A small image denoising model, trained from scratch: 4.81M parameters, norm groupnorm.
Rows from block 2 of a small image denoising model, named by matrix and row number. Rows with one number belong to one channel. Each number is 128 + 24 x the weight over its row's rms, rounded and kept within 0 to 255. All counts start at 0. Numbers have three digits each. After the name is the row's rms in percent of the matrix's.
After each channel's rows are labels from the 100 images, of 14976, where the channel reaches its highest value: "top examples" is what is common among them. Only what is clearly more common there than usual is listed. The data: drawn branching plants. In brackets: how many of the 100.
# convs0: first 3x3 conv (model.enc.1.0.convs.0.weight, 128x128x3x3, standardized in use, each kernel summed), inputs 0-63
# convs1: second 3x3 conv (model.enc.1.0.convs.1.weight, 128x128x3x3, standardized in use, transposed, each kernel summed), outputs 0-63

convs0.11 118:140123139119111122100130107120128185137117124111115099144120120116197146136104134149117144125111132113106129154088127129139144149167118146129117124121136125163117237135124101144130160082135128
convs1.11 122:116140120145172121130107166113224138136141154105145126130136119099158129126122150168137124137128148132111110106101095115176135131126120141130101091163107113163116130139158139104127134122110135
top examples: white flowers (98); night (51); wide (38)

convs0.65 101:104133117158137107124107125128114151114118148123136154186127136156126130122103113145113123153172103117130144141109108139105103141114125114111150138164163154114136129159119107100103138128155128
convs1.65 091:159108106116143111146119155102107149124122142132130084071149148135114109151105097134165126128093143146115103109118152109108102126118122099085166095118102119136128122095072095104142111157092148
top examples: two-way forks (71); thick trunk (60)

convs0.35 116:123106123105122148124089095122115140097135130109140110138146131201096146133111136131112144152123136114128146116144109116131127150154149132140147122168134113117192122138133141102117138122172163
convs1.35 127:127152091141107146120162153135119154168153161144181068123124124091147148139132105129137094115113144096123143104141142160140161123148141119132108148112088137157118148096124172131159127122126107
top examples: wide (76); autumn leaves (39)

convs0.29 096:161106160135155127147102116124087117119112118127118156147111131092161146137141188106140123137148112123100131106134129087139149074057134133101078121131158136122054124102163151096096114154117120
convs1.29 089:137136124139117120129167178109096143145151144130149105120105131133129115111106119128110129097108120126115112136122142112137120193219124109158065175131115138112175112092103156149119088148128114
top examples: leaning left (68)

convs0.113 089:149134109134129140090118126118168139139148134136116111149091113145100130091127102139146108117096149100142141128106121122115107155172093128113098109143082138155122118147145141127128054099072153
convs1.113 072:092124109142129103148126140163121130101128123183157113093119143118162106163152112123140155136146077134083145131169107169134158120126146137131130146088132117161141133094143133123118188150130117
top examples: night (95); white flowers (88)

convs0.53 095:182121119117129095137117108143144119147120117120086151103111137170173153135129123116123107144145115144129086101143137115096145177093098100122152152181096120165113095114152090105125175154155100
convs1.53 100:151156118116101118134161162093122103079108157143149149123121127102089149138146135147164105138154113131145126115065095144135161098105143136113102092137111157151158112147152101140121095156121123
top examples: green leaves (97); wide (46)

convs0.101 094:140138091129134110151192112156107128104131131107094183067098118123148131109120139159129112091104143135098101136143153129164124098086142127152185131099106098108124135143103119132138179063140113
convs1.101 075:120145173131137158088111121146156115083132166113134144141098124108160148104115134153178157116103087094123132109117097126098114114139144133126106102077162161147119135142146125130138136115114110
top examples: three-way forks (98); autumn leaves (37)

convs0.100 098:094109110107143129144140172094125132135103132126123111097124113111137126145111150154155133114123118105068107115131098126123158176154099143144105101070091126179145138122148170140128133074117160
convs1.100 076:155101128140133121092130134153115111094130115176092145154120110117119154122120161148104085105127132145181098111120128067108106125112126103113126138139096133157107092078113124108163154103123082
top examples: white flowers (71)

convs0.12 103:210124138116136144122106116149129145182097128128090141091172135078137136157117170130111090117113129133110083097149144088127113119123146138123100116125149176131081132112187204104080113117146131
convs1.12 106:144112145121113124111174125122110147103147130137161144195090145102138141129132133127120125091122113122157126152154137137090186160138147108160051185121140111121149110112209153149162132116165164
top examples: wide (68)

convs0.95 101:161129125088109161140172127122130140135126134115182120104182102171149148161129127130112112101106146160116107131106124118141115150138145153150082130109137105128188106124160105150161149132142111
convs1.95 121:144093135081116164096075119167113084116133127100121137122107148127118115109099167146136181094136151092144105125129123097090208128155130114086105101109118124141120128158196123132110144133178138
top examples: leaning right (50)

convs0.1 126:091127128148099135115131107125161124168098132085127156124085162165102136113130136129106106120102121115163108100119139131163102130138119130114129127144121121100151126166198150144157136074152115
convs1.1 091:145136092102160139128110157117094126101154130171135080120124104118147137148109154133175177124136156147122160160117117092154148118098154137157168121096130140077116136150099100152107147100110157
top examples: bare (60); leaning right (39)

convs0.44 097:103154131111116114139152120113143150156145123142121139109093116151149135125146134136115107122155125123164112129132139140155121152118129142148113124135122171081162122130130122122136118129143079
convs1.44 083:177142104155175137098106156133122144112112174124135127124141169125115168151131129141148128146115166156086154122127139117148169136131119137119140111143121088125118138151134163148127116106130164
top examples: three-way forks (86); narrow (69)

convs0.75 085:095146133124182110129137144117130120081153121127156192086119100124162132135121128099129143132175114143134163125123086111140125117134142122119104132134148151205123137122111157148132115166151094
convs1.75 087:147132099162113152133136118161122116163069132110121099141143145108164141124107115172153143141126151151143132119137122146159129106140111154163141132127085137154127130123191140149116144124174129
top examples: thick trunk (66); white flowers (46)

convs0.108 098:141127111134117104143110167138080109115163106151123176112099146137156133137130113121093133124203130156132162150105140114134122110112120110107140177187150131129104135146139131150132130173167106
convs1.108 102:144110152133119117118146097094136153102098126153143125129124103135136117159150133103132143131066116153080141169139130152121155117137126131103150152080069150133123135130146133162119138149131132
top examples: green leaves (39)

convs0.85 101:142134089132117155151148175090116122170113119163151103052140140109123134106119131112130157138156127143126121110136103097128119148130134110160166139130085134163138126172147128092080159135156125
convs1.85 115:129136142096143170092106082163087125123141109114130140153095114160137089145149149122101124150100115099128083135115144131113133128116129139127089133134164129124133121109084104131140092108154087
top examples: red berries (51); drooping (36)

convs0.34 086:169160195150141113113127084156164114109111128177136138173076117152141105155108139109121151112160115127132151121127151095135113141145142122131110117127132150119162085134153125137103114145093130
convs1.34 128:159123104144128127166130186082138146128147128119105117117126120113145095125163115156156118149101196142142093144112106072134102110102091129124235110120098125167095136133112129117145167111128163
top examples: two-way forks (72); pink blossoms (38)

convs0.52 086:122152121149120152136133123069122131113115094158105151092136123077111133156149143149139125101086113152118106140139145122132122093125132139172095145077110152106081119152143123112076135119111092
convs1.52 104:142137099101115104125120102143122118147108172103110117107147161191148146146109120133124165175121150155133176158119087156163102120181089143123162116154158098168125125110095132120102134126123109
top examples: three-way forks (86); leaning right (61)

convs0.51 102:138158136140053095104134141120139153144105173103109092114166179138138123111141108132111118138158117134193124100118157131145114127083129139113081152167120117101105136147149108105104125123137111
convs1.51 095:094078116144189161127120144158091102086102093145130129159079088113131165161115123123144151115125109163099133160131097116150135110136110079165142116114159155136130095142157059137130174113135108
top examples: bare (78); night (77)

convs0.19 087:140087163134126126124134134154151112120165132128147128140156137088108113114111068097120125130119111160142130125145128126132180132113092129097150160117129103141125119147131134118167122127118151
convs1.19 112:143173107132134111124125129079121128139117141097129113123136142156135120133111083132131137122105135104085109146090128114168087144108107120080251119124122143139091122085073115131143131110139134
top examples: bare (98); narrow (65)

convs0.10 111:110132123171104146126125123097126094092126098116108148105103129136148133127145111088112120141132113136137118123128119104135125100091137173149061109088126132092113109115127128123119164099161137
convs1.10 081:107115143166143106096145115135160139169120151156129191127178134131095125129113163119139141112151126136144135105107147148116147172173161104127052143136093109145154142166113171120142100127114125
top examples: narrow (78); white flowers (40)

convs0.14 110:125135093106119125147152128117093115108136129071117147123122142113150131116137139157129123145129129150109083126160135143135160112066126120138068095123133142128090141126110145136141119121143127
convs1.14 079:124108142091118150133110091181137112154128099172105103165145054140125133106134095114133115146119114114144147159159134145183071097148135140130145150137117136124130103116150098116114177091106136
top examples: three-way forks (87)

convs0.67 087:135128136111109133131174129107125140126109119083179096149151115138157131102154119118107126142098137132142076118101113126135117154101137114135106114135115121129113131154091111134119159182128128
convs1.67 121:113138185138147085125123152136157119136145113175089119144124099144100125124132146129141159187150082113147126192155135116137133144134132158115109115122137123112118128136146140092128111121166109
top examples: two-way forks (74)

convs0.32 088:166133129081116157149130098131151120125154115157136139149130110100141114173132134103135116111105121176097113108120148127146152085151135117112172150149162132191123124114117113134135131120069104
convs1.32 091:107131070138107146147125121146053138139114140123125123104107111106101127140133149098130138104125126126097135111127125140148156142137167122087103089061107119137148136101113147106135117124097154
top examples: green leaves (37)

convs0.98 108:098112120136133103141114134147086132145164140134154171082185112134132126099121139109153095170146117127105127139126114125125129122103123075149149093143134181130116161171131137106125118174174123
convs1.98 093:143143170112138134113115153165117119121097111105160104138106137054119120098148123184129157120112125123150135083120123137118130098099126133140125167096162093164129094104157109143110109127133130
top examples: red berries (46); autumn leaves (44)

convs0.20 115:147123122136095142142116119105150080124169116135112147118144129146140111138144154028123177127132110165146126115126117118144152124123094135127150127127106141112098096105145151139132142115123091
convs1.20 092:127107148108118122089095161158124101097108123087109117172111103147106123131113123050134086122122145142140086117139123157135131109110152085132157115101089142069116139104126135100111119115107099
top examples: bare (57)

convs0.50 085:143142110112125149114164144147121123132103110127121123124112151152153152133085112087139112134092114097146116137105056104145109141130141142156098191127124130109075131137133112150118166140143085
convs1.50 095:128140146182119138112135083116145124125149106103141139108149133112132102103150099150161134107132157134118099147090186099110144121130148101105143079104149126127120129119091092110124139148119158
top examples: night (70); narrow (36)

convs0.115 097:116101132130131105142135149113104110110161110126142199068120103171129112144126138085148159152139127183139181136094118110123142114132136107111120119134152124156162109181126119113131113146122119
convs1.115 118:138117128093130108122137137134131133120128115167138121175135147144127127137167128031104131135139137134142153185129138149140153122123163153159135163192110142105163138106139148147114132151140167
top examples: leaning right (40)

convs0.88 096:091128162119130140133144108152175127110163097152091103147116102075139115115144087135140108105113122133168135065151096136143147127150073122129134145116114142151149133102112139138140149092129123
convs1.88 095:137135083120128114143143144087094135131134144161147101099109131124107101137051171107138166123141118131120142145131135077118130144097103120125154117195178094118119179150144114162134169172182133
top examples: white flowers (36)

convs0.76 104:097125145197150094115163124115120128134133127154122147065096105147168143087095106097141160170145110126122130125112140130131139118102146137142137133106127072128107112136110126135123167122146113
convs1.76 112:104107131164133097164124167119112119137106141110136151129181159095105128144109109096129119128120122112108119142137117156114109142183111169139105135131118174142129128157111148114151075154083072
top examples: three-way forks (89); narrow (63)

convs0.99 088:045131143114147109131139146089108122093162123111152149103138103124125119121129131156118104156128085099136125132122096153150171092106168088127062146102122101132100147112122127147135114164169081
convs1.99 094:185129131173148135117106163125129127146139152157094182130201145102137140132151108140195162113124148118135110129122104141145099152119108138174142110164118127139097132168132117128133110104092142
top examples: narrow (72)

convs0.23 137:130111124132137142117187106119116162169134130106128067140129119105129137117139111189131156126091130121110181157118120100127148108186142139110051104142157106131145143127128131118130136097118156
convs1.23 140:125188126129105110168107129125124105085130129123116130088126128095121149119143109178114085116146122137135100078085120152103095162100110143098140084106115100144130107137138108135116113139117153
top examples: white flowers (100)

convs0.17 096:153136204128116176122095129116139121100113102160127128116128093114122093156110123122136119144128139131123159115134136155200161114107099141096110116103111146141135136121147156131143108129097113
convs1.17 103:109128099114128123114125165106147167120147177131142107130131145139162151150120131148151159130134112167134112160131106133175096114111100119179163115135148158174127127122137176129092194119163170
top examples: two-way forks (77); wide (43); bare (39)

convs0.55 102:115121098108126145147151139125124139106161123130141123161131106116111115145110136125121137110140117177090121135146097119119153139135112109121101151072089089185109131116097120088137100069114122
convs1.55 085:152118178150134118150114112136104110118122146165126098114131153150107137118132114129160150133114114136164126137184096111117120152133130124121139114177161132082099162163167107155103169153143095
top examples: bare (40)

convs0.66 086:179126116120127112124060140133133152112130137162123154093126123200154124116103162137111102143155118130151115119129138114112113136164121111145138133107126120149125124137115129130141117181122127
convs1.66 113:094120150151127129140138151132155100081144121116149121166137108084170108117124100205158144120151130133142139105132106118099126140120126100127116136154162137153136138156161114111105134152168068
top examples: two-way forks (85); green leaves (40); spreading (35)

convs0.15 081:119174117096131152112187114120141110145113107151117138086127165149099126110121141105136103146118118131119157107094111116157141122118136125131099121115151104123155125130138165148116142074136076
convs1.15 082:075078120127132151172121172141126103143127129098133116166117122109129161088149134129128135139126123153125091152150131086163118124124105112134124138119162149115102120151145122110094139108120110
top examples: white flowers (67)

convs0.83 084:089153085128120126135079119135139154107130096078136162129142134112120134117156110139105146128154135107106101164088144139151159144130131119138132117152170153116127123109111123162141141148140106
convs1.83 093:127097145110097115150177106097178110114141168121145103109133115146131162110147110163105113156108144121155118084153094089156101140131179136110155121073112136162123114133149159136124136096114144
top examples: night (100); pink blossoms (79)

convs0.79 118:130118094128121128118115154089131094161128139151120189061146115191139142138112137086124115152154137141164113112126102100159128116080151127141101125123128138108135104146126134116127132146135090
convs1.79 099:116114145156111165144123095161121153116101124103141116165127119146082113107109127069158172109135112121096104159119126141099128151120130130114181160137157129074118169163142091106138111142138128
top examples: three-way forks (95); leaning right (44)

convs0.39 096:090127060104109138129158131051114148142161127093123111134161141132135128164108115123122139131118137190141121113191101119119132150065164122143106134095107134117134127120121145129121102087136122
convs1.39 083:154120102142115165145113101137121122145072124125117128074124108103130074116103161142113116139155098097072118118081142134109104144121121130120167092076144137154101121135087050104131140155076144
top examples: white flowers (79); night (78)

convs0.96 078:111114111155151102148113135120138123133159087114090130115142121113125135124133116117110149127100125186165132152138160163129152112113115135139102126118158093073135132076092091125163196108147077
convs1.96 099:144120114102163116136188104102111158111122152114133117171113113123169115076119065158186109123127103117132117096104123103142132096144119077124141123106150175200101096156122153134133119137122120
top examples: three-way forks (100)

convs0.49 083:144106074114141157134097134137116084120148104080105119121176105137125117121095144121119174122167095146133123136140092140159147110119137114129066131173116141092163137090121159081118116136129089
convs1.49 106:084151171137138123146144148101149125105113130160127091096124191144177157123130102105164107135106136130090061116175149135187140123106136154148155135100145150148076146139153086151125155128097162
top examples: drooping (37)

convs0.111 103:137118111093137128106138112137090129146114109130075179131130156130127131142105129107088077135153116142122116116134133123140137083111126114133134167146168152070133116119131119130131128144133101
convs1.111 092:094175149109125122144124168129146124102138123133142070112135120124163071115133121132149162127116116119113085122147170107133101138107106199136129131164122088147123159138150126151102150126158160
top examples: thick trunk (73); wide (38)

convs0.86 084:139103149134142135125138108101128129141114143124167088090112128172106117134122140128156110117101134122133125117114127124117097139167123129140147098090117118230111120139162150123125142158119116
convs1.86 106:135184147128116096137099153119142145142144123115153150062147135128144119136143104143112118083111150147112129120129165130135110124131114140121119144158100114077157125121111158142121133193161132
top examples: night (94); white flowers (90)

convs0.104 087:130141134121134113150102135139107074171124116136110150072071097174148140124118161122130161136137111131128164113114114101115134157121191097146122105113116167145156120140160157113123095151116108
convs1.104 093:128134104110150116150127146165077149122117140106169064173143123138086073150115098116102154102118154101150125140107123118096182082102064100099178162162154089128097100124133132142131146099135149
top examples: thick trunk (67); bare (45); leaning right (42)

convs0.71 094:132135114109116151141123114126131141092140108139102153176112138110127120141131140104113161115143123142120175147150139144120129097142136118095135133136158101102073138129076117141132119090072099
convs1.71 124:135155147082101122110112097113085115124114116145113103100114116108171118172149148133103086118069130127120103124134146111128112135129152127112114132096105122145166124078078146100145089130129132
top examples: night (100); pink blossoms (49); white flowers (45)

convs0.48 117:092119120120132136123141108079124113049133104124163117128109111175153122142135081151127151133125126122158139117119104127133131159134118141177079129116126108099208125142088072121158132121138127
convs1.48 114:137127123097114098106120155157138118153137142154119158122169137120133136150144148128078098116159133145127136134148143166171143165204161127167029152137106154104144072073118174105123111116114117
top examples: leaning right (69)

convs0.28 091:148134084108122146144108137088128129122119124161089116109160093118103132131123149116144114123101153139127146120125107107135136140127139131119092098109060120162132150154149195136137108146118100
convs1.28 082:105074177114130152124121107140160106141150143111126128158109118150136131109130107135144127109117111142153130140175130132084123101109135086143155157078140149090112101111158093135142152081120143
top examples: bare (35)

convs0.22 102:120107148146132108108074132130091100141128110138128156127149129129167128131126128149157123141166125142101149108147096126140081173105107124123171142132094113079107112134157111106115163162139102
convs1.22 086:115119124118164133164120123113088177135140120129117100104102154185137123166149118104118131117106164164118173187124155116136133119139118139108146114157147164103138141119108115137100108140144123
top examples: bare (81)

convs0.16 101:147128120096076150161116145132128101081170119157141133137129090109129112179135131074108142102129119145103097137156128106121148121168136121100184143141152125152131111091087165121124107116116105
convs1.16 092:142131122130150138118119107153091136146119120122108116154162147114107083153094120044126163131108116116119147129099116136145115129119128129118075120145099134091137121110091108109136100112116091
top examples: bare (68)

convs0.68 104:153119138091090115118064140146128104137123113131158151156146112110189106157121134095127134116127147159123123100146118144133124117151128099139103133183119117178148100126134157128100142184122125
convs1.68 111:115114127144150143138154080147143129103131146124084154136123125102131155129152146156121126134167083137150180155128151121122113150119116160098085120102100101110133146113124108089148116175157140
top examples: two-way forks (81)

convs0.33 076:120143130111115135138088097094110136129135100144135116165152169108165121166111099105165139114118133111127113164149136120122148132136101119154128184092099136144098114156140109108113122145101124
convs1.33 076:123088126092141126122139157152149145094080091138155145120110111125144133129124143158100108130143139117131155086127151149159115133110142137115122120143157148145141153110148144141097174098139144
top examples: night (99); white flowers (81)

convs0.81 087:125121114102151135154145139148134082064146132170159092144133104080140114170131127071160124142177113133154102116146121140128102124133098104128076134158143110138124126116116114098103085190094128
convs1.81 086:129141154108089118111065109165103133132092119128131125075144161131136111104124158173069109107100083104111128093078131128110138142139116166108138166136159107102118135085084137150170106133108144
top examples: two-way forks (68)

convs0.109 116:113119106158100127128130126117172132125133126119134098151155144115122144117169140151166109109078148134121144118112133130107122118121106110127119111100064154124106159138160132119121139119119076
convs1.109 101:136144133125106122123115095131145145119121125103068171117152156134125120142141113195076120150145133106122078096114146126134126113125137114113140171110137124089117107125115141099118112109122139
top examples: two-way forks (73); white flowers (42)

convs0.40 093:149120141160092137101084100111140139111129157096151140122132138108166134133094074145136130160107113134182106134151148133150125115157130110140137159101125110161139083156149111123112110144159155
convs1.40 091:114132108156130146121156130139148138116116138143133146112129136102138151139130138149139107121116076107126164135119147140116144146135098149114135092118123157157095122106161114159143172136134092
top examples: autumn leaves (61); night (59)

convs0.97 090:107156163130108151127103144118159141122136122092135166108111149185117144124143119125103142130122179131111133135138124146086111111118151098158092097162130166144171119151166118120124163122161108
convs1.97 101:112132136120169106148120161107097113131103128106134092093119084078141121140110122144089169095116111167115155124114124110090155119162076132129138132152109124142092121126125086150108076169109132
top examples: thick trunk (68)

convs0.31 100:116125178161136101133144115050161104117123118130123168103111110157122101113095151080148149128152132147146159105125143111087095135154143110124145117149123165114123078162144170145116149115145081
convs1.31 085:131121068132125140149135129129102144112129137132126131166120152124124173154178134071137126164160131123119134133133128098114164135108124169104082131078127103094123148124180119163136141126134121
top examples: green leaves (49)

convs0.4 102:120115162135161121137159140143131136085177120161154123122077115179140107136107073124119112118119110162155134108112095131099114162173089148114123104121110076107152119124110093104154166153132126
convs1.4 113:161128106119085104121129122109130148139112158133154125093149118151114111141149142162109105136175146115095182130127174152104171113146111126115112185153159165174106122126096154136099113125128164
top examples: narrow (43)

convs0.47 076:139086132132157088121110128144147110082183100161156152089140144136143113159139095122152146156123122120115131132132106130133132127144033143188113149154138167131105131103150147088119136146092127
convs1.47 103:099124118136093143113120127099100136131121120110114084146056139185111147114102122127098163124098133145173106148136114088106148100114143128076145132093176072134170151146156105147133147112128151
top examples: wide (36)

convs0.27 087:146145155107126127132156121124139145100162090144089128094108126140141140184134142133147082073152126141111171102141117085133123113123151129126108100167127161139145131122139084110079111106104090
convs1.27 086:136178090145119149147098126089125123128096156149162123136119176131120139121152155146111157143085145109129154134114155110125158131119120113069187110080166107131087124121115139175142135146153146
top examples: autumn leaves (51); narrow (46)

convs0.121 107:140127125112128107142159127127102115158116116175141145107112115130114134101123096096137219124107149124101135131135133138123125129096145141116081137141150124116104128143118117140117142143096138
convs1.121 112:157111137124139119132115116117123157128141127098175110153135121131100149131120154131127128141132122147119119178142130100117166106131120107167160152133077143144109138149149125121131142126195114
top examples: white flowers (80); night (73)

convs0.21 143:180140079121118125131102105127090127105119144122109116118191141159197144136137136154152111132120147130088140165156156135073146141167132114134125117090116147131136117145096119130136144083140122
convs1.21 090:107116135126140150093187136126156125143137104132156148122068128119113082121112116131119147161147121090164144128117121160090129133103121127107130132153116124182112141122144109098128122122119110
top examples: pink blossoms (80)